config.toml
model = "image classifier"
dataset = "drawn branching plants"
train_examples = 145000
image_size = 32
crop_scale_min = 1
horizontal_flip = false
translate = 0.06
targets = ["foliage"]
num_classes = 6
arch = "convformer"
norm = "layernorm"
norm_position = "sandwich"
hidden_act = "gelu"
parallel_block = false
moe = "top_k"
drop_path = 0.05
num_experts = 8
moe_every = 1
expert_mlp_ratio = 0.5
experts_per_token = 2
shared_expert = false
patch_size = [2, 2]
depths = [2, 3, 3]
widths = [96, 192, 384]
kernel_size = 3
label_smoothing = 0.1
loss = "cross_entropy"
optimizer = "soap"
beta2 = 0.95
learning_rate = 0.0016
beta1 = 0.9
shampoo_beta = 0.95
eps = 1e-08
precondition_frequency = 32
max_precond_dim = 1536
one_sided = false
adamw_lr_other_params = 0.001
max_steps = 6900
batch_size = 256
epochs = 12.2
lr_schedule = "wsd"
decay_fraction = 0.2
final_lr_fraction = 0.1
warmup_steps = 340
weight_decay = 0.2
adamw_weight_decay_other_params = 0.05
Rows from expert 1 of block 5, named by matrix and row number. Rows with one number belong to one neuron. Each number is 128 + 24 x the weight over the matrix's rms, rounded and kept within 0 to 255. All counts start at 0. Numbers have three digits each.
# up: expert up (model.blocks.5.mlp.up, 8x192x384), inputs 128-255
# down: expert down (model.blocks.5.mlp.down, 8x384x192, transposed), outputs 128-255
up.2:092110123127133121138120149136117134124072128117120140153105167143132161086103115101148148142127140110123132121120117146128121160155118130150135160106143146130178141110142165169124129102113094146136093147121118115159119115088088128135139138149132110138134110119104123108142088127133128140155122137122074123108138129127112146125138119168109104116153114124123153116131117142151122124123
up.3:141065131099100103089087153174136119117101122155086171133133094099114152153138128154126168111156100101158111153185144143111113169140126167128093145108102135163141130098124134174154115126138131068135149138138173168129144127090102154132094146136153125163164117088115105172123153094172127126123133147113109101107103163116158108121110140118153104110158142167114102087145138139106162122168
up.4:161106119166138110161143109086093126164128121167136118139163110081146117133142107084143144148095153140119124106156121121094147126119107131130160129132151126159154145122146097115117125148123117147132115139154115142141115091183121130124120123142102130139098144120095122133133121134134109164083129126124117125148104154153054081168164140131092113150140157110159120117132099110123110134109
up.5:106130133127126146122140099138137126144139121157117112123132121128135143114165130110167120122113117138131127149113123136105139138138115112108113149133127119136089144153147124091117150134122154130135105100137111146167101141136091108096132139122135122114104126133120136122111120112142094135148126130117110128141131154114111131141138121138124149098135127125117140116123150132146101132123
up.6:151124138130145139089110144128122130112098099134119148134123118117138123118147125116128136120104102103147118147128141130114160139130120121153131131132109116133134122120134123136113131132149121133155125102138125125130140116119151118122131126126130100142125143128134116142153114112138110134102102135124102131120131134113127155126127138110137130157130118144115115111130123120146113148145
up.7:183123124099173139130133087103069093154176150084116120142096143102137123138090124134106140163124152162114128174158115132105070100138138112116169078119114190134111108115154132097129132148182137162147148127151140106088093129113121151103121064134082162101120069123137143179104129160112085150122113121120136119125120155118167143119120123112153144109136112125063174163096156102143081103158
up.8:163184142096101144073106125148110115112134154128128117142069120100110186170098084098145129116134135156120108180144144109077150129128126137113145156096140179143137093085142195172109153150177176158104140149134056145122106164134181108083067152114110125128160166105161167142136184083119126140150128120124125137082138125175107074099156177172112095147123144134182131104101110121119151123138
up.9:145145142154119138122124148119116115129104155135152133121116140125107130163141143107137125131109131122159123153130137130139112151143150120120124137103120150145143142101121131119138121120128126135117116127115108119137113121134118095128165119123147116133114124130167098138135111130128136118122126120124136126123121113122110139118106140143112135112105142115130115134143143113140130147121
up.10:146065142105120101080124111123145112126126145124089141117104121101197155107097125128164194080120158093182120078054172149160132110109128131160106099102164143139133122187113091111186128140100150114115129164183140119110140070143121182163094129107166141152166182108091088164143125118161178115157091081130084192145166114146085126068111135113109108125145119155194096094165083092135101139121
up.11:159111135146097119140114160106133145113139107158133106111146149154149151103089137133114118118135125100147093135098128111098120117146093110128116125131107128123128143145107133152136106146147142140136117144121142117121110140139132136124128128134087172130131123173102130114174136133148129151156122132158121156139099162105094190104129111137124096112126136110180157110083138131126143105141
up.12:133127139125192127154166080078137151167179154166146121158131103129151142164095123123135102170144223100151099121164095139165148125066112127101169118069190092089078157180198148097069063052131136090119165132112110080128109054079132091112198128108164175080170080156111150133130106102076107161144150140174124142152119118104168049070145073182130146110113208134161143150120079082135112178155
up.13:116095116165122107134116077126145100106131109147124138160094157126109128100138126120121105107118078104120139121121139128167139145133138123137100132116164137074162127137141154106106135138116106138133107094126139126141152141121108119130130166143105135119116131139154106111138142147097139114140106133124110122143145120133131080119140146125127165143129108113135151102155118118153125116123
up.14:143120141118126116138164135113105110137109152104130150112079112115120137126144152125153135135110119129124128115138121114108111137092130125141121128124123143141121146122123095110138112132127142166158135121137096116102111076131136117136123160184123102117138159132145140134132110115117137116136115153150117115147161119134147123143146131141128112150084154152120142155110157117133120170114
up.15:127128149133166115196159085119101132127130126113102192123057131137133096110122114085138073122136062099081090077122097061191086179138108119098119102117090139107106118135072082126086109152120086138182094153090143126116123102164104113116190128154115111173158129156098116111157130185161146139158151129162127111156121124140107101141115154123114094177105105157180173152142115143157161112126
up.16:131105143130128138142124141155171127146118153111134129148112104125111130118110116177139140142182080146133140123129103103161123063094109115138147116121128155125124127120126157113109151131129119104099153103129139127137118110110127092124135181083100120155090101139131099144154111127143130140126110110091119156089151112190159166114082162113141100114109132122129136149139117153127106153096
up.17:110098129132119151108125129149135111123110134105120123133091162123126119129133119129107129171128115108108112116138102116124142134098114125108141131104131127145111117131123131137123128131127139150115121106136098122133102124121141088123134177132106137126109110139139107099133135141151132106127148161104124116143130104147127122120132143115110113154117135123115126148140110140125129138153
up.18:108106113126174103133125117148135113146090154124162169152141167109144144150136147140109128134121121112128144145118153112110124142160114130060137131119141167096114135137139088127127134106150144124144103137123113128107114126124097104145108131141101099151112149145110125135184105120167084094137122130145114163119161129128139096130129129102096111132157104116118168112124114116114134132100
up.19:136166105165127123126106146112115137122128124121140140121105123121110103117146150142126128149102123122121118117133153108123129109097140116140127126150117110108122110113126079138137121163118126148154123146118123156106118130152141123147115093130142140151108153129152104107127133171110169101117141151146096154152145120104143121135099153129129119172121124140132118124106112150138154134116
up.20:137141126187095113141187126131160180119113134105189140039103122072120118114104184143103108136121096145123124107102134119118176097092123147095067169143115153127155131119112069141097159116103148132141142103080112152108138181164101140155129133131100148137122145102167159115125168146134129087128079159141097120127133167109138140110123176155138085179108132112090108093130144136153146148077
up.21:118143196099124168153125156114108170148158121110142128091151125132106121125150105123169129120126151178118156123124123119103096063113107106131121164127145141148137122156110129143140110108132109122094108130151114154145106117175094115153116136144142103141120106108162099164116115138161087096130169138129128134118126153143096114142167142109149128141133115117092151105129103125135125115140
up.22:130109149186150150124159132139101137148150089104162100117138118105125117081031124162160080191172147148117191067157113170167123097078121111089140169131162121123081102182130151120119066078160059207071083104188123122136095131120107145081157093187126114166111056152147124106125030150102134159149161164113168121096134130158188194184140102174175114119082090067165139145103120140172176162133
up.23:137091114128122138137142139117106128136132115104148132072103108161122116106088145105113122141139077144109132114125127106124137116110124122154127124155113135097097140147144110132098124114125144136104138181101153132109118163188111118109134142137106115127131132138126096130132125120148144129124162148139117126119095144155150147157136119102143093178125151150071132137150115153147173101115
up.24:126134129121109134109114123128123148134116128139132098126114139122106133116108110113134114102125124110110149128134153165138132135143138116129141136104125159109131134117099135140106126109127105151126129126100132106134106121149123127132137126140145126127120121113113119129146117138129126113124131137141135121118114119133101094139098145145115134138120118121138110122145124124110100139122
up.25:164098133106130123161093135140133055149154148087136158159156133178128129086145126134087132070131170113079086087135140117115156092131166127148134141138097142086130136080147164073156132175117119131167098120121190145104165131102102140097114153095163074151098166122129157181169103109119122100127114120123127115085155138133196079158121151142104136161166117145150113124124173132102141119159
up.26:135108127121115101105103126161130098110101153093113158145115140118114150124106137089132098104152108147122133155108113147104109097100109134151143124129106154125129142138132152115152129118126119126105149117108093131156118076109145094140108123119111153107134117142159090125146148144142139140116137132118142116122120147168183143145126135103111140136125119133111118148108130126126119124145
up.27:139117102129116104092107081158136103091128132102128174090133128112135160105074113156143140142141126137135087160158154149143119131130134101124127108145121135131095082134137116106126158151132145129138131114114162131140145178114120149139119122108142119097165085119165146179124167120145144120137118158126099126130147107105135086104122146120116111136154103149101127109187145148137141110114
up.28:193135146167100103155169125124117131106109120085108144134098136149128105122073152123125145156148100099156151088119153071136093132113136134162122138088129150166163158146104143086102125121116126163068149168135145113178112170090099118157110112128084116098101146092118100141131123110122130134127098142114105135102094099147088147126150157131146106168134110107126126137113132114124125168131
up.29:096132123115115129104074117154104106128097134138090132156146160108119159147140130137136122103097109119130144134134145118110144152130139126157138139133114145108136129100090135137127141181118147112138093152122105147124118113144110105113141133143116124127118125123135123140117136138106136084103146098147136115117139113134135110123145136137116122111118115118144153100112113152147120108125
up.30:097098058135170131136109110164125116176100170114152101123122110159117147141119105097154158142131144064096148157114094204136117134047107122114140115128099128137141122119132158113117139101119077140104150084106124100144124106087147132103111097143142121101144083116105137105139080121096122167136118158108128109094149101152160156139096115101124149114147136088134137130125124151150151148154
up.31:070122099111129102172092143147120121140105102101080080093067159088190189109080107087109126112093149126103123113134098101113100118154136165079176131118146123139129124095148156106141114113156144137109122165082135178157078102123132130176150141149094128146133108089111144186131140088101126123112085114140129146099047116146136151135163118156183106117144113130099149143102179132115152130098
up.32:125139127086112084149176137077177175127062135122138139129088141170117161187144098076129128147130144134173149161118163093137144132109145151147147143080149154145157118132146124136142119090149141137138147134138086113102103130113135135117103156116128145090129154116135101152110145117139109130138114127106122153092113104149082132153138144127144072127104127113148135140150104098136146153117
up.33:071079147152156087103087146129097094140158117117120090161087145140205164129173092160090025144089182162089136097111101149138131154147159098013136128071142126071201138121141122138177055072179135123184021126126168139155117123167131143140152130136131128109170129176145086091185079111081101068123110083042145110143133161153092117132142151119145101133115144130134209112069112129147172130086
up.34:125112155145132132126137158110118100118132122115106137174153140106150119073117143117144124138101129110104115124171124121135109157129125100106134126136178104142144140135134137124126114136100093122124100154140111105148099146113121129103134088114099120091138124153115127165092093156102131153146121136149146105159126133127164143156133122134118133119139152166149138120138113150116097142118
up.35:086145116100159134086139121133182158104149097131153150122077150132144142093138123122133127138179123138139101122073123105189146165165120165097133130186181135098141102104079119143157125129156154152203138139138161074139152124159112123150152116140145086102101152109125122144130118147121184111108115130170110116101123122093100157151217080119137101166117117146134173086128136159159181134093
up.36:154110108111118083109160108139139125131139127133093082103129115086119143107122114068165116122120119094162092173125143110154108135154139139160101116119173096112113117148128157128145146123139169187156125133114120132143156129133153136149128148121092163099136081133131127159181149166171129123145087091124128161123131135193140141092129141167137106141134100126073132130117161122102119157116
up.37:119108164116097116130137142132136137131114108128154135122137118117102159127148095140087113140145155125092139134123130143102129126148129143133118107143136148136104131137163137171141120138090115115140126102100135135139120078126098118103106139141147107139105131136120144135108140125135115117116138106144135110110158147130126117116126146144132129096144125137145126132141120132094126126129
up.38:124138144145107142126130161135157127141099128112133111105134130125122135097107149140131108148108100107129125125108103114108135095133145136138153119138121129115102142122130130134152117115107115133132135158129145139117125105118135141145119132127119129129129120119117109111147136153139117126079103129126148110120126107139112150129121120127113117116127111130158151139125122120137120130123
up.39:145143132111116151126155126149137114110102154126118136132107148130146112122106147105109120129144132145129149127120134133140143175160119119118129124143124157108141106149132148147110122137146097142145109140120129114131105143146142124095134124127138116124143134126111106108102157113124175118130126151154145100112147131127129138127119115150136131125132124111138168110097093136132125099102
up.40:095159152118126142112103113127108142110106123112091113155153159097126126172144123154133101135125133143118092105183126149120123132107121173130119094107140097133146158152143120115154079098136124111102106099118110096122116150137107104130136107137144111128124086154116132107105101132099124159109152124127150142144097119100141151103110125120178116158095189116094174146144145145144132129130
up.41:144179113185127114147148150116136112144076146102121164146163154124115093124113140109113132170110111149115140105149141143110129104120148096145125103166161149122141112177144103159137091150079097083121142157119152131114191157105098094106162094129102166124123136142133161110152150139109173154090183165151180114127156092130161117146056130097132130168125124110150114141135149172123128131167
up.42:122118117123190123132065135126112127130116165133125113146085133108147169107119091149103137122131146089110129062151132119117164180092129139092148119154121111122111142110135113072096126091149152091134131170131133127112135105097132140105101148130180133130135125141123149071138136193073099102141154143122141136114135131136148058136076122114140111110148170132103170119131130141155136130145
up.43:124161158147118105113117112147115128166138119147105140166154109132099156162146109145122128131150119119124135159101109091152100105117099109084116145101112161155158108112107094130107138147141135128110126149125113133123140140107147105094104134129141142089123116133114137110111140132132081117132127085111124158135111185145142113081120116081200125112134133130118136153113102147178090179151
up.44:124174158104127134133105127159106135148139141106101135157132119121124122136106128156145151154084125119131122076133089111091116101088088125098128116158117108105138143143122163126105120117163134105093133148164095076126146137082161128090143122118123161103126116118138115115107128096101137153132092136115128161122119125125114131167150083111166112123112115090152139136144111168152130111169
up.45:149108074103132114146127113107135148130136139116121126104125109081104162136142094133097114074154082128132114098127145126129130110126135137172127101130151125098157117106139144124131122117130153157155130120143119139109151147187118138129114112144143145171139130153147128133139132136106131106121130119128109106116150150153142102118095147129117128155117097150073093105119158112120182116111
up.46:080112134103099106147168146096112142119122150121097140117123133079149061146095119108134117089124125119082127150069158120147189142114141079133124142039119105181157089150096186146121097159120117105149142067135100118102143095083094186145110180103186086147158127131149125153159142085181145182164065189088135092118150143075123159119119128143039115094146142128134174063164108109150154129162
up.47:139144134106187174150134122111124136111151131175124061121160123129145085169152127098127152147136128111103132146101116120153145164137155112147103112127103126139137155166126124139126161110132147129100106147153067059106148165101204138132199174108117155106119143119157123067110115155119118117110136120140167166127138164142159141102127114127122178108144136116149124128110140142093151120155
up.48:113116101096157093109121082123109122156101115108101178121101134122123147152113086102108137077139155155094152152125137162100148106107103083126132095167099163159077198096152167123099196109127098109105126154107180106119136066119138104169134124116141104186107172104156115176102149114104111102137161106176105149172088110102152130161110115073154137081125075131132126099116154102136144127138
up.49:121145190099075188158152067120170109205123129088121088105157088127132134107128145128128177146113148153159098145128144152160087143162073135087175145115121118160156077132159123129121169152137119133143197131122167185148101163143149118068098111129181095131108122114101119084079113071122129183143134074168122125141121157133017149139159125140095120111129141143117131135158145099098134154089
up.50:142140149148096102103099141127080147173058152130119106130134139144113119118154126124136127132114146104117138112127136137096133145108123145102137131114125119112143117119109124137101117110133096099141136124121167140129099109142121145123108132129117119136121138141142101114138121124107091147120110142109117139144124133127161113158138137109136122128112135117092139120118107120140134140168
up.51:110113115094123134132085091157129166124110120173085142124108142176136149154150120093090157127174113153142086128143137136109148148115105122127160101157117158093128095118136182153104145131086157095138143151125139130105133109133136138119113128121104117153115089141108141135109156096120114150126138103110149135117082113140101165147171108116150141119153143134125126123127147123115113125128
up.52:114137157104088123123136101123110119116128143118122108116154126138157116111125121144117123156145156144154137118152116141147119130130098129121142124134145142118147127122110094120099132149118134118115134140146147134118137143138138107133114141119139164111153106134132119128106102127113110104113122115157137122140122146131085119115110132135142116164110136133128123123149117122132136159136
down.2:145151132127117109108112125121112131131162138109122101163151125163111125156155119153134114130171167144170120099138124157143101107120097109109117099133122142127123134130137105134131144135131170113092151114159142075125134117100123123119129137115121099084156102125128146122083137144119136176144152114143127141136113118090098138126124146170136125139108123110127151129093140093105128176109
down.3:130141100090114126107140110084153150115145141151129099098159114099097127155142129173161105101121167118126156121144073124152112126161120094158105115138105135141143104143109125168129103114127142137119124128160132096098126137129147116166136105107128152124127110146128153111091124137059163154154132148094141118148108104130103127119133129086144127116113109095135165138157138165102126143151
down.4:116110156135106117127134102105154095149108133118145134127143158109126135107124157114133128115134116082138146136136121106121111107122124112145106135122096147123113130168129155091119139132155149122121129112131178119163124139115099103109126115099116129089089132119130113140105084115120136109161171109130115128130174115070113125124143112122158152118134139103096155172135139153142136120108
down.5:112120102122124164139118148170145105165094119146162101117129096134140097134122131100115128115145134148145124129138114137153115158102111147129151130140116131159134118127135135139138118109128160134120144138133145161134141136117130136116095142142151106126138130107118152140115154142109131122126135080139139109130122116138103137119124139097116128146123168114113134120157149150130148117120
down.6:119129130164116138116115091107123145138116122127130137116118127127124116134141108108153127107131128149108160129111119101149097141141135118126152124144128117119111126125141141115126110142119120141098157128095091144133132108157111117119155136130103159147139141150136123124128107149130096146163119141142122131148150138150138117117113148125148128132117112159137138127128135130121133119145
down.7:130135135160152141145071105100166143156148140115150179098147141125158177109118148106142146179109121130150142137131139118108147105145133117101156138154129168112119099129135127103085136138134135109163163118092141140111121157103073088140144134118118118163147143146152142102141143143154137133134173128180128135157156141146150094119086093145113078156110086127142143106136111138116127135104
down.8:096111138089125107097108166068086111083091159120075119110131156143157116115113122120124110141145119165145121166136101120161121134140114079156094168116130072150144120157140140089117122096105130184123117166130113122155134132109115099133088107080159161066103120136150182135155164104099130143114119160121091119164106147163090153160121120104152143137102158081061110136183105111104133142117
down.9:107122118127156138133130130117114123121130114119158102137138123122141099117144107140118110125111117114135119121114107123138112129103137131132111105145137104103127107146134139141111095124143142140130154121125104129132125137132133133148145126129119124094139098126134101140106127136108151120124145120105126136128117134125133116157130144135142127116105093136128119114135122106124121116129
down.10:143115151126113118129067147146110135089128123123092129111143086113109098170132123126093067110167141148105116155161133132146105137160161150125116154157087182144150117119124115177104142133120134128165089181130123099114175182144118115163134134134108126079132161124145101104181125131115116113095112125135117107133138205107116119101175145099153138093143132107127134141111113078129125110164
down.11:098108144125157150131108104115144141148123126120119144178166129121109151165115104137139120159131156121115141122129139127125159152099134119143138107134159133106128132129132140133096137160138133090107142127132128131132119115109105136127120143132132132120107121113098105122148146142129144098095146106144107104126115121078107106099134144147116127126121109134082126125134101137131129088107
down.12:168133136122127130149145080108136102139142093151171124133127155091091130117119128134147178161070139113139128100061128148081162116103134130097102152090100187144116123060156168094162135128068118102137132151129146132146123178165088194113117148126176140098074138132157160122107119161130180168140144171127124152098118191112169195173109147130102089139130108124178123094131074202158108169094
down.13:162119106134147155111101127134128124134145101129167118106137157100149138143109088098173160130151130122138125147153122124105136094121117120104137118157128129158089105120100151130149102101131104128126122135114124122153125130121163144111138097166113139141109127108125109160105117115142127110118171083125153167137111124106128130135132119151139119138135154124114105176148168149095118140114
down.14:159135129142137134121162127102095129122107128121122151103133092166136116125124117125141095112114121137140127143103097100116132137113122129122171143132136119117129135137097115176105127129132106146114160145120121124139125126110127136117118147082120131124152161129158106125118145141137141116130121127129123139101152144134118077129138116125112131119112133095127128134125151089115140146112
down.15:112116113109145059087064143139121125098144108168120181176092116159121168116110096186116175182133181103148113107167145101106163085094136144159074151138100147122161141140110107133144122110172131106122119132135158137111121149116137116078147143101088151118093159125120101113119147150129137166144126168111080104100105080094104125098101138151142122106207157091136130102119141088120140094097
down.16:135122082113140120139138146109137147166158081131131125140079110143112177141118118108111116117147176119116139128131121151124172111154141128134111152098120120138148133141145111123118141084107135140129118125131137127146093147142130148131131125123150140110109156127116169133141104148154115108173143108160109099104126084101167056130171126152134079162174125125117168126138140185146112147070
down.17:141154108119131138126122157128120139158097132105119150154113114143149125114133137107112126121134117112109100126150166152168156138119132141135130130134154102122117111103154161130113123149111134142144116142118126111129124133125147136114146136136123139119134162135147129098123165135143136107133104103112110143111142114125114086110113145135118113144110134127129115116135107144118121117153
down.18:114090118153120142147123125111117140136121107123127151162122105107153064154142133106132131119123145159128120131114088119146117153133171134166130135098138122116161106114160135132136127131151107117119156139130135130145151150164132121104132145154108145127142133115119114116130102107121122130136112150156133111125109131110144135140126122133118135126082133142160096124127137122099131157140
down.19:124106166129130151157119158176155131129146137154148134143119142106113149164092120126142137093134116131115146104104125108140091147132116116097151133113141136110131137107118133152124147118116122127115145118111111136099151134136116138083135148163153097129121129105138149152144163132157104117125098148137145126094146088162125156066142139112151155097117136145113137150129124096151136101145
down.20:117153108118149192088138146109139094124152159137089111141079138146100150130153117113132120127122161101187125107092142162115117135140148126144119112088125088120131109131142127125163138082125148136113147139174109121096131104117137137138122106108189091162115129147084115084098126156165102112154104110103134109137165047115135157117125129120144123148152153136145153131121139167138117165157
down.21:124143139138113132094113107124126117137135137144119119153093110119197129089151126124136072117142109133134104130139165159134126137139136114119135113115137135111089111131137162110089119142104128153128104129126113121125138144102112076127120161148141106153124110114138122105146127097163119103107114121145131123141135145139133130148141124145103104170135125116157153144109133131126089117147
down.22:072090108136130112155174090141138096209155150092098161099098145125139114121117121124118143148068110106132140190096127139129148133139159078153207114157104139094080154112146131134154161192155092164135144135180094208102151136109151100139167155108134059015147143129111143127112082142136154123174136116103185116102159106116175151133124114129083130154135089133109079066109132115078092128194
down.23:107125115095111103160133111159108116142156121125136102121131159094157167116139138178159105122123098100151099141114130157136149140166149135154157082133144138150144132089115108112156123114132128140124146120123116163133085136063105156096095142122160109132122132102112098132114138162110100119163147127099111154100097126095116164106141104116122163105117120155142152150178116170129109049103
down.24:122123133131134089121126147120144130125118104121120143136151130148128127135132147136094151162121172132113109142127122130140133143136128128118101108125118154131120090137120122149137148105126134123118119111131118142160120128126113109108121135114120098112124137116126152129151128120119133131136109113116117095130120142132153157103116134130145122086137133140129111117145114115114122136125
down.25:166166129135097179110142118144166155096106073184117138080113075186174101151090117105140062139151167101145130148128143109132095150104136119129110167091052099152173144106107122201107080096114123167100085155089136092118126156076152130210146139116106113122115140099115085121093090121092100149114147106141176088118118162111053140130061082103173087113164170102116155115114112122111090110105
down.26:112145126106116106114133134146130126135128132120129090123139108143129159124130104119128095113108117138144109105119108139123111137157137134130108119112145101103100116132139120125116146102128163164132114146122104126127123126131119080150103176108123116131126136113145159150103142107148127121120116132141157119150131116136149120109114136127114111123117138134117117128129116126121146128081
down.27:135128146118111122144106170177101109144124188158126113144137137141110129139115178066103142137092093114141175118107164106134134132183105155139125145154101117116122127129121183114148138125143129181088142136112143158092106128144137084127139094141141134122148117152145145108159133152112154152123101157133097105168114130151139129132119131062091141126108173122118115131138114136094100168153
down.28:124112113077125132091103142176088112139094159136124083122123131110122145126118142119112122126137124164152135155107109137108145162111129121111122127148141123109094154081095135101129089104166095133104126187126118161094121141166125097125128120113151108141123129118102112159173113120128105135146160115116160090109133125127098095119106110162138123155151143140120122157105119158176140099105
down.29:119128128141147159106115120120121149122118151114136131143147117140122071140151147138127131144140136152102131147101119143110129131116134153129115131147142123125138122143139108107095148145130133124100165122126143151137152150122143114120141105138106127099130123119139169110132124147112137133134163122143149128113122132111174162115112140130117155158121143122106096149130132119121123151116
down.30:133148134138127153153157088081148152168101097104143180131111131175085129111158118165161136146116135087182093148090124112126139110098147168091095141099154100101215080155208101137139137092141088155131132133176102161122122144119158132180175173133130120106149129157157144153152064111116076136181130121098149177133163138115190168122113106144111128113138123124148124104102110139123142142082
down.31:120123126121118159107122212114148097124198156157121100099141081131141162106156113129132097170143108147118114144166140117152106110172107119144080178208099120183107100124091098171063145098139138122130104187099135145114141110122161103107052079106175144115141117113104125114171128143139139107118162160153145089155112118138147140132111093141127126145125105145141168104143160160156106113146
down.32:150084071095105135093112153175102117142128171143107132139094139105122078147135088046090175138140131124099134098104145129139109139178129122140091188144116127141107131087113132113127106110148100163162130165100071117098121091156168094110135144173112134154079119138155168159155148138101142187113142092166129114134069112202127120128169091162152122133125130104089089140164079105132110105142
down.33:161064125114115250123094108048145105139076156117094166089167136132097110153124068124154166147150163129127116156129148125124133185059120118109133133168125114101064168131133182116179069118148140147081117160103115150157124168147083131169085081146059114079162055190138123087167143170105191138114071221116064120147148157109171157095147140128175128083056109079131094169139092149054170150142
down.34:139121134094092147141133136142135155124114131112145123137122115162142141120121094156125114134098145118171108152130136109136166100099147123159102155123123164129100144123113128132122134145139125147122118138126141123107115144152126108122120145137116146123122103123148129118166105110153145118137144142071120115151126129143110101156105057149120135128141124101117167095122118122140094136090
down.35:174113144098153092144116115152145119125132157103092144082122117136156133078119119128117124101112080114114158096125162108103130146144121184073104159130106147118095124127159142147139092156131117160168141158127111156100149102089146170150146133112107101149156151148129124129149144149109143137117132111114127135114173120158150119104058151142140146151100125101106073114154148050099157068174
down.36:125125112104120122142104122150070100113140167114115139125129136099112149137166125126161117182150117138104131145122109126112115110115157151182167096123112114115130114142138119107142122140113081099118109167151147101124116173147144096137124127143094155160100123149090140137104082151166133136121171132135134111132109133128178105138139106151128081124157154150177140143131107132137108127126
down.37:167118125164134114134127102135128131123131141123098125170130135149120160130120148134156112131128140141150154105142132153133154126127133174135145111126157120133102091133123127146126156118155142106127108136128177152134117142097122143128137101099121145118141115129121134093140110123150139134132119103121112124107150143151100130127082119111143123125121130125116102128114123146131122113108
down.38:107148108089141114117145126093118147164100111100093118163156135132155162138109136142103114127135183151083098122132173114109106115127166112138099134126122144133157117139127141141131120135107141131136114142122125132116125165173124132132122131099141124145142107140149122138115097119133117144141123153124102132127137134144129121115149120162125088170164115105083174094122082113102134178113
down.39:111159135149129103114094111131119151126152128134143116148158140136120143127111173162153134106127100153133122141122106113146109149118135158120150126173165114110124147087134114118113162135137138085123132141127115151166131130134157097115099160144135143101144126113132140130087120133118110123120127127113142110142133135141136119128152130126132107081127148159152147131146116109132095107155
down.40:139136076145175112151159119136120092168146138121112144108086140110166117134162101143118162115096081095142167125103138138092129130125115104105171128138145154075090145070103178121162140168120094122149105144130130125099117090126079129153151182161146120171126154149117092100198160144140123122148090097132139112105121078143153123157107113142107121127107095144121075099136121101095125122173
down.41:099112103105167112126152136140109118178119126116088117140133140119120150149086157150134096138125130125109131106113154089142170122156122155116153108123111156135139146122163106146173132130143127110153123105178129143101112152111124122077139181148136153144129116143129160141123134115146105082135110117099155133121130122136106139087148126129125131111124142131127157097143130131140121112123
down.42:177075159087097123097156136082083140113109152138155136115164103158102105126150117120146156146093124144171133063125078138147125103087134137111053179145100117138124114133075174105167089116154108122119115151115131141103109150176149122152158117107138119079089057134148147139070177150124165169125102141148117120158093156091121136160149114145148158136085111137113119101137074152085111197111
down.43:140135138126106149112138113136113129140118124158147151161154134151123113159118136057129168111158170121120086104131136122115131111132162130164119172169130136146143114158158135108117155105135099139119119154103152127120133135117151160180142148112126131131120099164123130131126141135143153172132121102149149124139123158083101136117093115127158115147117113165133144107147128121100130135133
down.44:139119146127126137143109141182087130101088120169153127120128119161147127153118126174114155131132138126164095169100111121122109117080158135138159102161132153142107116104121149136107126130157118110104091117106130155142070116145117101113105149098101100122088071125130107134138137141152101108116135084131137128114108124109135140103123120104096128153142130136162164131094108139098091127118
down.45:131131135114092100106099109130130090095176107166126148128106134140159128132086126134146138121115146135179115152120101097139110157119164117105128123093108121154143119106152154208110123119106108121137165132115159154143146088138141138174132118139107110097135149093106131126119148141128116125164096185095130122119150106110105145139161147123143175109140136130122131121126100133150104135106
down.46:124137118113112179077089103163086148089119156134215079174126176173059110169122157087099123129123152168103089114108163123123174077175110108159170103124180106108162161112151150101157149125139091171088135156156093098167092124200168085131109166164104159183125117164145139120116128156142110106089066126085168145123116095075066178089116107203145139114096190132196136119147129099115120162201
down.47:126121153153103109075111138149043121102172092104169112184166132138150097160117125132093117149104106201134133142174116137127156141112195129153141116165103131126096136112102193115145122126144130100140077100132135125152146138169056131095122145061105143118116116128151087134089065160171105149098069085122113110165073169104176078147136142151177131141185126120145050112106179094120112139092
down.48:114157141126127149135138196132106128138128153107199098147144116103092120137156150104113126115165141087122153108103141119161166092125126151143100114111165118120115093137110129127124069104150138126131096106135148122131087103076118132151148067132078164123123154167097147130127130132152137065118121103052138123090165132127088107146107126126152160117132159172133125111105124164134147087128
down.49:137133120129116190144092158145170120212129118143152136126116109128130101151154139119079154150114140142150177122121098138099149127162104140108139117137122141163126108135136156092109113134105136127135084096128171146175111164124162143120069131158170117044118121098070135110140134139189105121149121063122164116097140116146035191154122164113134154133094116129153128106143110141125144128104
down.50:103112136141139149113137133129106110115147136130113133116119157119161130099124118137111151169101135131116093117137133126129157135132150123132109123112149108103123123107117130096120132163120117153170135137140099136130131158141164125152115109179106133141128122139137162147097122128128159130108118141103122103137139111148149163090099102099130105124143115097127113089147095120169087140106
down.51:144125136127116097136143121146107106133148126124131103148106147132148121112136131129143149162132088121145138159136143129142149104109128113118128100117115139151135122140116120100133117136142148119121123131138171121142112120112088113104122114141132104168139157128141145119183112111172128163124130175127132145133113168171136133124127110092152120147142161139135162147096090121138155134082
down.52:147124098130118134163138143181114129134141128109145154155116131115101169123143144154137099128126119101167141088141180149118127144130110128124158126097130107145094126121123121140162125127112116157125119121121111109145127125132122120119117113165153101114115135145149122124142118140133155140108149133113127135140121144138112102125122135117141132131133132134133166152109107139123113127111